From a checkpoint of a small image captioner.
Model: encoder arch resmlp, encoder layers 12, decoder width 128.
Training: soap at rate 0.0018, 9600 steps, batches of 256.
Rows from block 8 of the image encoder, named by matrix and row number. Rows with one number belong to one neuron. Each number is 500 + 40 x the weight over its row's rms, rounded and kept within 0 to 999. All counts start at 0. Numbers have three digits each. After the name is the row's rms in percent of the matrix's.
# fc1: MLP up (encoder.blocks.8.mlp.fc1.weight, 768x192), inputs 128-191
# fc2: MLP down (encoder.blocks.8.mlp.fc2.weight, 192x768, transposed), outputs 128-191
fc1.607 019:481517587451451518533487567465542502477451557534535522484483471564454512568554555496534515422455475502482540543501453560512519511464492501504517504526515476462514534443502604510487544486563481
fc1.608 111:524433540512469494471407470532533480535468496481525444576532504453522510507514494467421496494517494557479525490527570569506451498504544398505474450553549524544472445442448536467489505485495466
fc1.609 105:518498552485519508472509526500531530480573509546496516484463464462398496529510591471515505543501489505483453535454524504499433574473509500522434465459541441474480589594519428528416530520504450
fc1.610 112:496540457561502555471452432548509538531509555434515450600480572530486462477444510463533498584532491496544497485528503543553532469511515437539570501566539539563525527452518468545465528475531467
fc1.611 074:547565529533536529444545504505578460444480532468570465461533495528499422539480458545527571459531480520575502545487533458504566454426529501405459476459463450492583427493511589541453499533546451
fc1.612 110:552575404503473461484582520534440578464456477440552517463540527527487392554527555520503546400525544548593510515475484509452526510521449521492467499480481513534492456518495439530513507466517534
fc1.613 129:459479498531505490468450542465548487575516498555613531580455536533514553546513550469487589473452505595554501593478482507514486563463474528465469533495500422489510540479487476465460561539497537
fc1.614 052:466517540457534489530471555471545501490411501584442554437470521473442522489515529454554493487453422491525486502447516439474568478411498460438455512497501422496491541438480509515463561531570502
fc1.615 105:518476516541480437507474534506514430544511513450445517541497446504494491418492500538479539461490508461525510415449477574580544494456514457510495431542460515544559439487504516522519472441487500
fc1.616 118:458501524523510567518519455499460475545508600517481550481522499540524472484514522532518480550524535477490527506575516529484466561578550489542479425521534472456439555498462482463426542438484498
fc1.617 104:544486467515506487551484526549543427464513491481465500490501575518531500454496477479504466498494504474439536544463497530488489503499485509414506507439510496505509470597530482519443540436535489
fc1.618 035:496572530439473502526554505515494541534517535506448573527476525478474574571538583454498454454531563478470480504431470558562512487419478473440536523457543371565520535474464579545525503466470536
fc1.619 112:504543497529504483439474477484494515454535499505481583493539419527536599470449504509460438528435489503541536478545593485532504490449505451452471523492481512513405534551490521572538543523523587
fc1.620 124:491549537432489472519474473504522474475473476487470504443482474464468509438528469527487523543501494506432544547450438537516493597545471543495520437486492474493536464600496506480478497479460485
fc1.621 034:492585530437519484477529438506473529522476520464481458512539477512497454526573493453515479498519483510428544580485556575546529435437475440485543513547502476548527504563470582527477485494486498
fc1.622 039:532505534456456443486542538473472555517492541526489468546537475538553468514526479438500448482481427490510572458477516553553527519472486453442512505466571415520469571459470611536568493437470496
fc1.623 103:475416390526540560534511455460494546447545499509500480527437465561488533497421505523537548526542485583496455492417441541591522481480568481499507552530502485508484494450448515512498466479501494
fc1.624 101:459522503415490516451464452511546524524473534501473468443501589548492466492521549512498498440486539609494523519495480549550427493458392499526469570514451495538519537462466555481493509469501456
fc1.625 105:518523517511544492480511509513585449592521531458433577490537465469497523455498513484447530510516437480422471568511493538493464525460486490456549445441530517530501489626495470538461502401514488
fc1.626 030:450481560442490519557531498500492535528503509505455511504465558493448519556568532455599446413449454461506518453478483530562542516404459486447516550486510436479495435576464531499491543421488505
fc1.628 053:497500544497508517510594578528556514464481568544445548414558479551487577591521573535504505490532499524539514584509473504543551482496487476482500543493536459512526483444448534486461510414543526
fc1.629 120:516499498504502390445479505524458519457492564492482499501563483557471496480476522501470506541512558528545475434520540492513518446478512471461522505472479519470501496501580575537545585472508512
fc1.630 092:523463506465475519512492446554448450428532461486576481487458548517490532539515499482474461477471546609450540506538473487484535519444535523518475514538508523511449469444442421549540510527563476
fc1.631 094:504630527429527473563470496435506471505518519524486470464491516541468542577556510563486517439516513501465499534447526561559595436463524438556544420474495524573543500506508521476493499447521445
fc1.632 118:520484504530476417456467459486484434440527488480463513460576541603464491513534535506425465481587540516548457472487536529509466492523488514450491511434445529447520530491530562522585566485458514
fc1.633 125:527587460482553457480455536540492534462555479512472485504532470493507489482486527402589507474482506538550490496505579473562520474542442488513491527495493570474492514411493553459502425519522428
fc1.634 110:543480499511483531496527504507570566553473511563432485443473469555472458522545539566521519487467494539470544520528509481627499528567456530507523520507518441564549522482515519522476520441514511
fc1.635 088:473491529545496555460527453554450484462521493560479498478465428598511603499557491474426458548524513463503510511497537542616526532505460549518568464434502462510556495473489558501501501475449450
fc1.636 127:533528529477486555520466477443514438434501494463530479514524497469531443494450466600524498481512509461476534551601608468568578484517479562485504480489519544505470482475469482543562525492489525
fc1.637 104:430468567521541541450450557469471449510503442498538480495433552558453513518501473543530491465513480533484465467440486611470478450490553525498488445491522504517468498492537476482576425509462542
fc1.639 111:472498493518466521466534529502451477514497463527463462507524540559458491517461495512503468508523517495418558438559484533501499483507520484450511456428500467522476463535405451518501527525370363
fc1.640 071:570562506503456519541495527488568596555505547534519521468472476475477543532512497457464527558454495578497501475507458465536541459465441482422466472475533442451469462488484568495450540541522514
fc1.641 102:547514524467516509471456408500442482503517464501461535503517546481486494489575428489499448463474522478473460551523436510523507578539467463546492423495555464494538506488532453420518501469519514
fc1.642 030:478572490455458522478521462449513479545505491471510526475525509564462506608602511443526475468502496532495547547485479501501480530471452444485571472436562458464506477505436549539470466520449547
fc1.643 016:440485497458462552492548515497510519467537483537477497430516505551455408544609523518516536449504491477523502514506497493537561458480420492486520555472544425540554471482491560489456479484492544
fc1.644 113:419469504488423507526504525516488510486467578486503539479579550504444533520511476485476527481496603445538564527474549457553518534566469519549553549468492494530466580521443545502503532533504477
fc1.645 104:466475589544552521559508504494513524526529535488501435565470512522541491557496485502476475486439473508506550500502438467529537447519521488554547451498456536515491508567502502498485484513647546
fc1.646 100:462524429455479454509484514471499523498584610506540510488505504565531507508506549457554520496503453423463436464499484595564551537459561515529535518515491522468494477538372528649552496603507547
fc1.647 127:492492548486520538380484478462491533535523506464516467485517535516545521448417462483527473554437455556455526471494421523550473529469455577454463504482484464543519533566512491546527491454515452
fc1.648 077:535468485520470524567499543514482482522468497515585505484500447569465509470533553487505445396501510509510504498541517542485588487476483498425558474500460422567540500498514520417453535481520478
fc1.649 115:518503518430401568481481554493491516447516542546477517508529540559452494551526513483539508523438518546459528536488533436525509545511545534493447486441492484484515563541522478506509554507547486
fc1.650 107:546507530502511444516476573573467460544574505527526572501529440537453505481551589554548421451485502494448530501459527543501537435580513482493498432506505494545481428444453459540494498481537468
fc1.651 104:469476569453552500504512425489479542460444532468400536477492514473445523535492521486581506519496524528472559510442506458548495497492499534444482470530490450481572488553506474467437461529515548
fc1.652 114:466421443494534499567549516455449428482544553465473448483481480508502542478454461504518476523545531506548487487466488512539546523476532489527486621550496530447483444471422472521574490586538482
fc1.653 115:449398390526510496425541472518514566447532558474525510540473469536560534454472498544553556591536541580428422514438505528538542488471525450496539582532475522468464503404492483522477446488555509
fc1.654 117:461485533487461450450606508521495448469448574513473462517462468575473490484448495441536529518510600472547489520581555475496498507533513525430539418549445477480484456519483540569530520459512461
fc1.655 102:471564501556474506527570491494529560504485548482479562459494427449568499576570489516483444430446508515475479501502533488530505544483509519529497495433494545520419460485492546544494501555390449
fc1.656 117:568501517530508564509446469464561566516522617414528519509521483524479506535435463551519466514506483480522530504485517492474539466497471466503427530480481506496569473529437510481447567474537461
fc1.657 024:503533485441474465523447470507493519495520507501538555491455512509490483500557586488520467460488452473525548477478472537569555508468425452457507500514466406507483454479451493501513504512452494
fc1.658 101:486526485518507513499534499571494519451537561436478528494462537496531520536530474454503474411468506512480484514466487496500497520538508415500514510497413575478508520488445455502419431523554456
fc1.659 088:487484499452478558503480526417490436502488476494424441562518467548483488504521571465444454503498470490519500515492509524554573463500509456506534416532463486487460455551478528542516482444501463
fc1.660 104:559532552494503469491465518529511458547473494511497503450491474492503549533498497447525508578471512438472450589502538519495451486397462434465526453508508524577463462552488527432523489578549501
fc1.661 106:476530498495521554563508483467517463484501466460479419468519491460460464415497488474472425420447480482585520573514514474504538501458530530514465477481455539493422508516505494520496531494531489
fc1.662 104:435520459422482458450558481479505573514520469507516478401514521472507547543522499601516432515481479489495548496506437535495529447509465476550512490539474509527476496503500550448534494419565545
fc1.663 129:490529607541485488485483499512427487480576471419468510463523514580559536466476530520464502446522513543512526455587540528456546594564520549525457516519487470530447529490453484482546556464514477
fc1.665 124:492536496515522469520513426501538445505429523545488545542515506497481437439568451510495515512489553508548560490435475522462608535473495415494490463509475449474467473479549527497515505510493548
fc1.666 122:490483485484494513488436461448464645529510533491464451499507490550522482528560530533538514516509440595517552548427459473497527444464508482471548507484543480553485539553469483491521491512570476
fc1.667 118:520498509422581551464501515459494465459469475464474505461516524590499528480516509543490487434469489565519489527431580568512527488499601493486530502480493449490431499504487473516546548543510453
fc1.668 041:434581543509434537526407412473543479603526565555454517527440484550447536543476544456490497406525408501510521553442489510500516491490473524520471516473533419517481506462516523557493498434512493
fc1.670 097:479519543548516538491562519510468476475495518453494483448537429489565496613550476499486468493471447550529520438455488453571487421509438476490556522490547507443541447456451517482543537546526533
fc1.671 115:505540533537480521509479536465466579416490516488411532480489497551588549502547505528477478441503412568532469452528527496512514490496532515450464492511600557514532507504555561546465509480571519
fc1.672 122:562456560526487517567451488516521518559490549481472537532466539480437478534458585552508479475477575486454552536491547494504546501480469488490473453473471511572495407550425568491446619589557465
fc1.673 112:494522528528467420550489582489438519498486534525543545525527435523485526560450529480466487471499446476488527485538599555535612508518532510460502420541502487567481520480493528492530524562477393
fc1.674 110:435477519453516522507502461526460536455586523505439546448470511453423518497520477470492477493477445528522571491497545503508447498516496474518508448497588448507471484547472545432431532516541524
fc1.675 038:550545523557419510525552485531500544533406509502504507549470484469485467491575640498494488504532495492531534527540491537534610492447438562415546498495483529481489495444480496535513519431478497
fc1.676 090:594456529449449531459427512484488480507496474513473446473560475505473596493571513541587488469555465533536536489468402550478490477480523458466462440506553499493569555521503534444492539448497496
fc1.677 105:511517445500542495479488426475532532499511482456447491511490509542452500506496584460491494512504501509454460499525504529535489467511511435568483487615522549501542519559461442510535544418533551
fc1.678 104:582466481537481499426466550487407475437505491465500564511523475497510501507528533587498518423519458532496521413504532474574502509489535471507479444477498506601482431554490578471493543466513505
fc1.679 067:506460536518514474524503485475440542566507508535438482523482441535534505516533490491552492441475480490517520558510505472542466511440519455411517493456535415563508487550536482546515589433497472
fc1.680 110:483520589427577539504472498499483493502497476449491612488518448540436521513567529479506500472492526589458403518516542483545479470528484545528502408490493513449482508444507564538445529511469505
fc1.681 041:474522538474525491530506526515517551529542541533451507461482505526511518493525523497519477474486529488539575538514538561518541488431489475474507444453578380472506477497469605495460520492508583
fc1.682 100:474575441505485466574533469576529484495490522450544463437496541483513459495513471522505479490539451528450482428504518486521465476537519469479504576526602500473535453532495517486467487442526554
fc1.683 094:517511490446481494488487442596478487517547496580504531437522458400551550562555485503555490494535487511496486530494581488414552434473531465487514512510579538489458491453468535556529512504511501
fc1.684 086:447517483469498467419581468525482524525452526447432532505511510507530537579492482514434472549505518577475472481490488576512503552452471426485571539504495497542483478551478503502497562468562533
fc1.685 108:505553527489552596525487578497485537557497511479490477436495560564440568442460457488466525533493465470528588506413542502478529515498467489462500447461502549540442555450375543569506551493455552
fc1.686 094:532474578492545542524502483504457465503478584504562481549445539438508494479530471448519518493448496481520550498528516556489563475408538461540519494512525536514449473503436447469529602471546488
fc1.688 090:536529518513532582515492496486464558440487511600487503529531541511476500503491491481546547456484431365530490440487512523456569455473532482503507460510543445502438515515541552564442439431478435
fc1.689 135:444421473498534502468479531516469505545451590512486486511516496510454460405466489515443469515563502499491447553422526571520538466414524468499425508488523477507442507515431555543508550499479491
fc1.690 112:493469437546445497503464498458459422494490511544518488490451536449510494518485472532454456516549575482523477512497465518551502522405509482543498528481435457512582489507539559535470452501504551
fc1.691 128:531491492560541557541436582585420472513502519499529533485499555518447530502468480518486515447471503478464528550510505512487500508498529500443465516556461460536476564510541469477446474443450551
fc1.692 100:480469485421469476422586535485466549520498544494548558517467490416502526429565519453548446478478488471508566507444528501530504626510478438492483466419501522506437499493498489527483467515547508
fc1.693 133:481498513518428614530503473463503495447527515493475524509507530491506416485487449577538523526543507480419558600555619473493494503536450534490508405474511514450462528539464475540467594449550428
fc1.694 080:524488482438544510512463427533547366513571565468465452491481505499455526512540514451522536491532462500535473544519481509465565483489569495508483555469441408467537569474470512533513464471533558
fc1.695 112:429468541489530571514476564500481484487559541472540562528503522476498437524579511522514470495471500502527431459458511411526485544499488498506460558544537462489500529510454512476445463406512418
fc1.696 022:479490544494469480505490479526487502563478514414534481489544528490496527589532530490507471456512432565477530522512439427535506499462460479469516463490534429448443526519497525510496540432537451
fc1.697 085:485553538476512443493461514492521426572457466489512497521455570501468562541505476508433451550496453431487497575521538523527555508480505517487475467498494512415465488557446550470556439552542463
fc1.698 112:465555520598409470482489430556482499414459520545459490467453485503448550484454517431539503526547509480520507461421567499609520473509497521483558514597502492473492545477434510546518571549573470
fc1.699 094:511516566449525587557550450523477460517440484544457459519556454461469463554556480418502446467503542475475511477451491537538551548443579500448521525514479526511527481474499514530556540535521532
fc1.700 030:456500514457506440517543485514564512496520499533481461523494506535470523584585522460454523510507549523492476473437490630588521526458534439433557476509528439486514507466501534521455449515527563
fc1.701 111:498490549468470538541448490557522529544563483433528585499477487531467434469525487514461523438591483477539556500470515529565541428498498477503471432543558456607427469545506497448465495527528525
fc1.702 111:509544520453503503453513561510471489471497566442519490422546504552468513457511524572495549472479536596570506502475472534506486519509600466574485501516578535451562486488486486494537515467540509
fc1.703 112:519435442535521472540516447465476515497486502507483448400612553518440530460551532498554522559555533509549459472463439502546585484469446500473490560492470448469448410501485541467544478518525431
fc1.704 098:490501510583559449484430562536461507528500586510501539446518467532428530555560544531491462478499502508488517541455508420528510494475446477500485477511465509470493524504523553516566469561487450
fc1.705 015:505543520480466528463458528572516584483511508481494519525424515502484504533535536506559449451552460574478502540489451545533546439453400469505441506488593390466464513482465566469510530395540518
fc1.706 033:474529545483466537477508568566479526534485533533551474520474493491511470566547492455509510482496460436541544525477451542521558520474489562511526484520534476581510526451421515562519500513532532
fc1.708 110:552543468551526532556530528514498444541549520455540470524545507468519527483500552534455435532419493631480437482452514470549509570449504474510490498515506540456483495525486565486493587535553529
fc1.710 072:409508479466547493497559540445496469478546526497447473497558453538541523551537496455510513521481532541415510473471486530506561477387497461534501475570500446536487478510468617536444477562479471
fc2.607 021:496539525501507489471495564485451486528464452485507457564493444453484520542462470467466537540513561453492520491486552550505501545532461483503492492531535499535579516550507488514536497488420489
fc2.608 121:519480427485478460461530473504464500489492460551456554439448550511531485495479449488460468500507545429482513457509468513464480566491443532543461551477471434494525517425465480558584490521541480
fc2.609 106:527481530513515522481518532475450447472516469518562544456527494438488460539540477507427468488519483484529524525588481494512451464494479478559434431441497474485543480494433515502531501494589556
fc2.610 114:573451534519558446589520469501541494546512455475466530512548517503469518432453508554481490558521443468466486487347519497496473495505508587425512427608523528476472518530472532541415454469475561
fc2.611 074:542415455428502499459506451522433545478568485463469519507584470451446510547557492448507483552526453533458523520560516524520419514465492515458489523469495511444443532556463512511529456510522513
fc2.612 110:528443491477478488526517578562590545528472456497576464458574496505507481482550467459431539493574507526506477582470471457504498508507579559526507539506437446507495426509449456477497513393520431
fc2.613 125:491466509510471545509426445510479484612513465495533504570512561504500531541468516506530489496398549565502506519536461451513544495526507550512457542454513521554443466505445498475479558479490516
fc2.614 058:497516462414486521516466543467550489545498505508467547553589496479495502484421508510471512508528541553501408474487472553449482564498538418494438456491494524558512484495533602463493479537499569
fc2.615 119:547475524576509494499559519535492483479467464493468575482500526522515507503502416524476468497464510533540471463463480472484490495560437474534477537511484511555511476524527540446487441462513437
fc2.616 114:469486460439536552552525469480504449490524509469452530473470471587537432452531447549543452573526505479558464516495502396518562511521523565561420458525396502449435470544425578447492476501490536
fc2.617 105:523554521463498466450532468482472451544480517408397522485519425517439522528519480587448503505485497537473526466478516481491406569487507510456551456533550554464484523509479529484451505477502545
fc2.618 039:496478450463531455492535472492421428428503501463464478456585489493554490483446444441483466509474462517555562462456576469480450519568487544493419456507444505490526478504500523462491498546458480
fc2.619 102:488445453489542446487440558455552523567542509416482528487546525511537547525501450537482539465472560596501524452516455487504475565547511542510462475550541553554487534511463537454558497434438537
fc2.620 105:546528556479512481511493447489535431498455500488458510560467485532513425491496499498418499449581497583494555445484458483494384490512483523457530519459563507523569497519523524484504567414497474
fc2.621 031:508435499543560431532447534445543504457511525500481495510413589444473599421487499504444485497557518551446513565528413529457510455550522502564486493456522420481563440473476515481539527468428502
fc2.622 040:472467486458497447503481465445517427546527494482488495551545511551556518483536561455447485462479502492482487487524465442546493519476417539458499474547507568425514503423528430566513473509475503
fc2.623 104:409543529486544575496582515495574417484463439481454546490508491505536451517453620514465496510501520556509493467546436541519454486498470494529496495448527484533449543511462489420475458453477494
fc2.624 105:487548475452516526493464508500458489577541466484445485448534489566467492527471546531495487412463509487476498500418519514434449547556507526508506518504521531453584572448423502513594487546433451
fc2.625 106:505502502508588452531658479513519474404450477497440505500523450521456463575505424536484511491516525539478535486486512505521526566456478474481545516455563506497478486570469470503491422450455504
fc2.626 030:529436472518515501467565522430510532457460448450510527527479515571512465493513525537526488586562474462442508515475430509458506540552560525527509514440522508484564532487519515485548460510462580
fc2.628 053:456503526486519380587566529546461526515391494558520468494483456541514443520503440531452480528586532467477404453523468501515498457505478493472445523463511500501466505514479489456523517504498554
fc2.629 114:543452534433503489526541512484487556490462491419528441482521519460521637464479422489523538451489511471483503520520506478504613484497523472521546468460519484485546508473504570439512469463489452
fc2.630 086:560538506493521511514485530507455522530458468475442494480527528494535466462477414519445491492495525535543498543553564572443505541514529475472535565503484512549497419502487438392501544529516486
fc2.631 096:490473526554584489535622473481553454473458473537438488501489545455500506458445557522517533504488443478573513462549505501504495524543453522468449449488480524463488573492445533452498402507451537
fc2.632 118:550469535453499503507536438438447524557470445498474448462491538500527550465467528511565526496497531471539421491528476488494553492475553531472509517480409514535493483457533569461499434445486500
fc2.633 113:489448484466489450497482483546557537529490472399452527493486509504511508540537395532511495501518497566488536468456457407438548525486454540511493552494556508526561427486541478458559389437504487
fc2.634 113:527462567520472561533519437480528473526553448578442465503485552473472498554553461558538473549479571517469545490415488492441521506459528515475537487537483481547461445556485542545528462448510469
fc2.635 090:493447466527478514461497437447456520542505517495481499531483524521435442452537498540511476444439456437498511585566475444458471494553494490460486449564538517477546453491487489495549508466505536
fc2.636 109:481486481508442523498500524530503448473518493487529527534519506552503531494429431547431509481454475413501526497504488440556530466477500541490475508498486545395382495435557541509528504550486478
fc2.637 106:552504462472527435509438526539468557545483527472473517468424558452551490482536577517507459517476515488411474503485539485564435469520500514472543476455428517519526625520476499458539412553429494
fc2.639 108:465477446487575522538463568503462508503466548577479491507495530481490491477395549497472493467469598470482527515527517513515385456558563588510522498431429548495461519484469530478526526549501484
fc2.640 077:503478537496521528431532526511491513563501535532469532494544514486509451504470421480462445529465582567462479458480510425574442447449427562490500434520538451544509440552510518468481504523502480
fc2.641 106:553535524421495510459529457583507323413412485473481545467506502471518470472513448530489519505496495541478472447516566547508502518515495552507482507495511475436424453542524439507520470569485497
fc2.642 028:476508448463530548547502472512528522559467542444500480460530548503424411522523411496487505495533513453526468526512458451524471473541526503488518473574483534508545493516483511453504553550459519
fc2.643 015:516487548532548489492568549477489494486484493542490528526484597568468569563538436464475446490335527475488489500475458477481469465595491500496482518451474483433455558552492563452509490511463500
fc2.644 112:442509482496498518489521496586472511567535509509517443515428529558482537438535494566398520513530524470490425466500542585483398502490485543465540407500416542555538563571464483509578459530503461
fc2.645 108:452507434505492458472516444518460492587521525511462475476523479507456478406470485554507498551495528522509532505428533425519487477522501521510512525479500514536493468476457544484546490508444583
fc2.646 116:495446455467461497528506517529535567579446487540453529532561529496473548562405488529403463539518511504532514517493488488451470546534498498458436507541480551490475463498519494458522479483450456
fc2.647 126:477526463442472616470498569496458427478581527465457545434527545475537525549460464503509573504538524472514515473419487504466524547544475427480471453482457524464483597488522471463542473429379420
fc2.648 080:529520501508512569455485539531494513571517517481456453528532537475500489507574514465490489581528401554475499467535496452472431520512504547488512552465496553533404559460434507537502565499457421
fc2.649 111:483473483545453562496511470549452488512527495527487479525592539497531502566558495487538498537414435474502491529553531451443464462518529515540427464514515529530488461521436524535507465424478532
fc2.650 105:468468449544496493505472510572499545561541504502481481507479521467472512514531407557508517532467532534572423456525508485436499543529525631447490501452549529524406502472526501410460461538474429
fc2.651 104:481485505436419488523557462529447502565465499444489464450457520493537548489572496543577512491553507563492472405442475534511467552518462502458531485455559488490496455517519441462467533463568439
fc2.652 115:438448496494473556533510474566555485453495472475575545559532491498479528487508530567455583536483426532488490541482460497503518431526489478485574548495519502537450520469565513526538443495446462
fc2.653 109:460460523477463504525480524483525480501459417447482506522571456483460485488527468455460546541550484575590500474428415529413505494489484392539500518473517479493491532461543478475491546431464529
fc2.654 111:542441477552545559494486474506549507452563473457482471394534484489522431447509543546543566470545525414550504516464472457544530449536589567476490485550451544507487471515480520450491511416542499
fc2.655 102:515498495454455419458462518495482518503496484472505508455584537545565514421479366494492557442553496519521488523457505457469453523505518500541494509418453486605495488461455475528446503504476519
fc2.656 121:536458495504562479510526459470496504535567470531527533486570491456428511462528489573504492509548458440485468413462513520501543450484572564499446438512495540410559543442547558483469419505418584
fc2.657 024:466495457537525561449488515492498471502493540475505544474522559527470531470452463442537514556449563460579479568519503455479491501571515501487409467486493501531481499457496473438484524506468576
fc2.658 101:525458454544467457473587460467477481439480520496498535509468437574472522463482444517522553481605484515480585469475370504505511528482563516521500424529507492509555513483476505491441452431509495
fc2.659 087:468463505533351477479458494502499461452523493506479530529518504458569473479450511520487559517441510531468534390421575479532449503534487576421367540507507481440474519472522496527435530535490506
fc2.660 104:542456466430504507520472476540399533456517439550493561501498578515535481485429483429420478485544513512536443501548517485536454497514544598511505462529484550517546440485484564514512501466489526
fc2.661 104:435504488437462481445470415504577533530497531515453519515536461520449512502520486511468552540453556460417492503496488467387555507588559468496504558496459498486478603448496490524538454542469527
fc2.662 108:535528509514511509586544485444469476478555470525470462455379509519470535465489504481458506541515458531508564515558523493484534494476452527502520547433425504509448462453536473479534396503436474
fc2.663 121:545486509564464526526444510480489548515462518444503521583458519501517512452435463503421548527501485588478515453538503451546517517491511546551456493464486554516443468507465511427546532509393503
fc2.665 128:469524566470457505463461429492535427471465499528436458454482504427619497524508479466474457505412545447569503495513495521494594477556525476539513515456525411491507549470507514458457433492438514
fc2.666 119:460473495486439540492528440568473556469488435457504466512511547511487461474465544528532486498468480494527497440453488530388519363515470517525497427541518494499488511558467523562501437571507510
fc2.667 111:438485537489515575521490452548481493501535458493523487560450524424562483390519510498536501487446473506574536512571537549522528478534472467499484521553473498373503490505542484449493488448455497
fc2.668 036:558494465563545500459472494488480446491477495495461438573552579452497521519492498468540443488479483527457539478542591493459517501437442503479454493541496541465528561538396474492508459545445516
fc2.670 103:495471459494491446442536481546453456598517461462541536446517508470451510443528426501541479522503513464540466517404503429427465473582538458481448454457567452575477514495526478458478493522524503
fc2.671 103:547481448507460459557480535508537449559473535394518481437529498500472538487499498502495495493477563493527502494515501488520448534518477579521423440513567481475527468497473535484524541467440443
fc2.672 123:504494507489513563550511457498522547528536500510477481506431561500573533488451516445495465509510492412495508467453478522497527532477588547480480432575543620528474505484408512509515477501492463
fc2.673 111:440463410543448427544451557548522525500498500487533500533495480471504551472478529466485484463457457557485496487457522457504491476504535518442482554464445578507510422522575558501545540522461511
fc2.674 108:497496482513552481569570504526562456514543439469515495420559532583557507478490422587502514484559550512502493483458473469481541513475483527530533533525419494540496529607464500491410506564459502
fc2.675 033:534525530492503450472437539474454498492479473482547514490542542520543541530509481430445504456482556559445495479489532541519562473436535522503473445536399553503554463535505477462525475503440540
fc2.676 093:466557463505530436520519563484520570492485479453484424476501560468498415457460516537497528478443575481476533486537466502514525445501476528455427458502466512522517506463544485516508479494502463
fc2.677 111:496442451556571476524550461549499477537552516535479446539533500474523464446457484575426516554553418438459518478403529514504500431436521537471483485570479517424461459518477491476416415502481544
fc2.678 099:491466519498559436447490549444437538512457495502459459445460542526596553485521431422511503508510505545523489487503552471485460483534537492440499527508512562512543463452498514512495554496526470
fc2.679 064:442428552484498503559532513430468476464487479448493528533580543512462472466481502564474578508479529554529586425539433510492447541475482570496534491516511591485506533450484452530518460474485520
fc2.680 108:566431479521517490465539495499487505453546441419526475538521566490464491467441437538498513534465487428468498497521565490532522452482597521509488473524460466479466474559547557450511409505549633
fc2.681 041:510497530458440508535515449586568556526530561510468508530545524463441546504536454456500428548527542507515506498470437493465470515559447499564521484524504480431479520498502525379478501566424424
fc2.682 105:501439492500554433516513471482473435469408522530475487483532529463510493424505510461511482539492547534478498460563570461505475583484494456550523527531457484486472555421483502514511493452483518
fc2.683 106:485552487501448448548522530501523546455492442464495539432478528493547491488527479492491500552456463496517501463512565509466490529586494632492445531526516569537488429480464492450560525517433481
fc2.684 084:532494512496460453551535421441501443526470539426461570538530566485552504519536445577526432569418482504503505446462483494423457444441572482503568559493537511528479464485431545461572495568494474
fc2.685 118:488455461453488476519538522494509523565495482531493469537489498546425492480533529511417462515512472447523480501430535496414596530545567490511509480504502564470490516482549495548457559450463457
fc2.686 097:550565460482546462470498533499554551432546488456499522474575545472462448513558411495483484510455508438538467532453453462430529559491519494482585462518523528477563470468436513506485501504515492
fc2.688 083:470475485460466549497439609497506533545476507511439493518506474542472542524463512463506572525442472489471585518499503433534600544539479484472532518489502460500504479551445524480413486460449424
fc2.689 134:525424468441496553547520538548448557504473503419588482474518470493523419524491663542444466445487519490468457481423557543496533519496505522544532575512556576467506457544484490533458472472481489
fc2.690 118:519471480500496530500520478493485429450402488464446468470518559460495451465472487570526442438555505568544420475560526524484536570477461506445465449547530523556464508508493498508520401588513473
fc2.691 119:517533523468533532481478571402494459596458545477457428514590510436535513497635528508486527516393417450509574463537527460508491503466476458460490489527483503492549591520486497487511509543540495
fc2.692 096:531573504492512484531506511486490390550463448522515471545505499555588440494420532515480473494539523529520464466449439498510513473598510474547373518535457496561550579510477529483488399498565506
fc2.693 109:506479522490456534562512524493442461515539503478507535495553565530495439445435440532490512487520480421548469479548567445519537469490472516591366467536466510455467497544475527477491544505450539
fc2.694 082:500451468438492466475470459463538494489465477510467492441521596486492498461501456561486514564522496519523527504514508529525544568510469494530515482475507503519549532451503535476438510499512529
fc2.695 117:482468522513511585460470445492508512597494443449539544545448568499506490468534523537463526457505434485408453475549558497456473529536562416461544537510439514506515574541517510523556447528501474
fc2.696 021:504494483439459535490513510520534532447524449512532526583416483495487490505471495488545520438546519504537458409525456528494490457560557564531575563523461504485607483487499480489468508533451565
fc2.697 088:454495505485506439458447501571537561459525491509496467549510534475463447473437416523447428460431529490481505514536586540563524505545481492471495542429464487535482478446530536530486571472435491
fc2.698 105:505451502442529473543532460501535544535554445493597479486425578515457483396522449498526555470484457485490558515450551473535525489583534450492516503520449496507478513592440495537498439476454479
fc2.699 087:482520507461532496585481483469503439476562476477482545486503553455558502452418485451478573551623494495499618512491511477539472493604430532482590499497427506523482512522492571520468522498447545
fc2.700 028:556492541484497541519518487532486556489485481511577537525526413444481568446496469583399400451531516460524489479527476467435460452497478549497500510470528563531478494457479560473504536456517477
fc2.701 108:537474488428537560552454478489493507560501539433461566527487481541524540484503359409473417553514534558486473498456568525451455491582518461511497538459469476508503472518505498476569463508496540
fc2.702 113:524458521579518488521523478485445562491514492371485486543424550470504511455419534520516541412469464577489550486501557482504580546588466519494505563501535515518449508396527481448484495479428496
fc2.703 119:488434576558499512537507529544463514508459547442449463528466502441533515505551544521495490450500462448488511482540529481498519507555490580499528539457414548502453512505582445476642466486486430
fc2.704 098:535489513499515423462499484442425498528529435502447479429592556534466468483518485504524494509559534463491439477420537462478496516421506646523592446463496480519494417542495533484500511516510476
fc2.705 014:470470534523495517525509509467459516477466530485510483464463498518512474470503447492499489527464564556497508460524560505487480537576528482501410511433481592521529531519501490495476509550561497
fc2.706 031:473489515516558510523532506528465468466508526499525537467449510527470498547457512422505471475455520490468464510494542493544524462432488481481476499516468549434563518522558468484469412498515507
fc2.708 111:472570525531554574536469517559505477489473506441528558495545526390518490448527470517428506526410558520545451549498465443448505613483484512514548492528506467529496535525503496494475521456510507
fc2.710 077:454444493486435495485458501465526494416479448494469558510515463443472478522449519507468483467498527539529511430586515497511483506512503465499494521510537524467527510499458509453495464478527515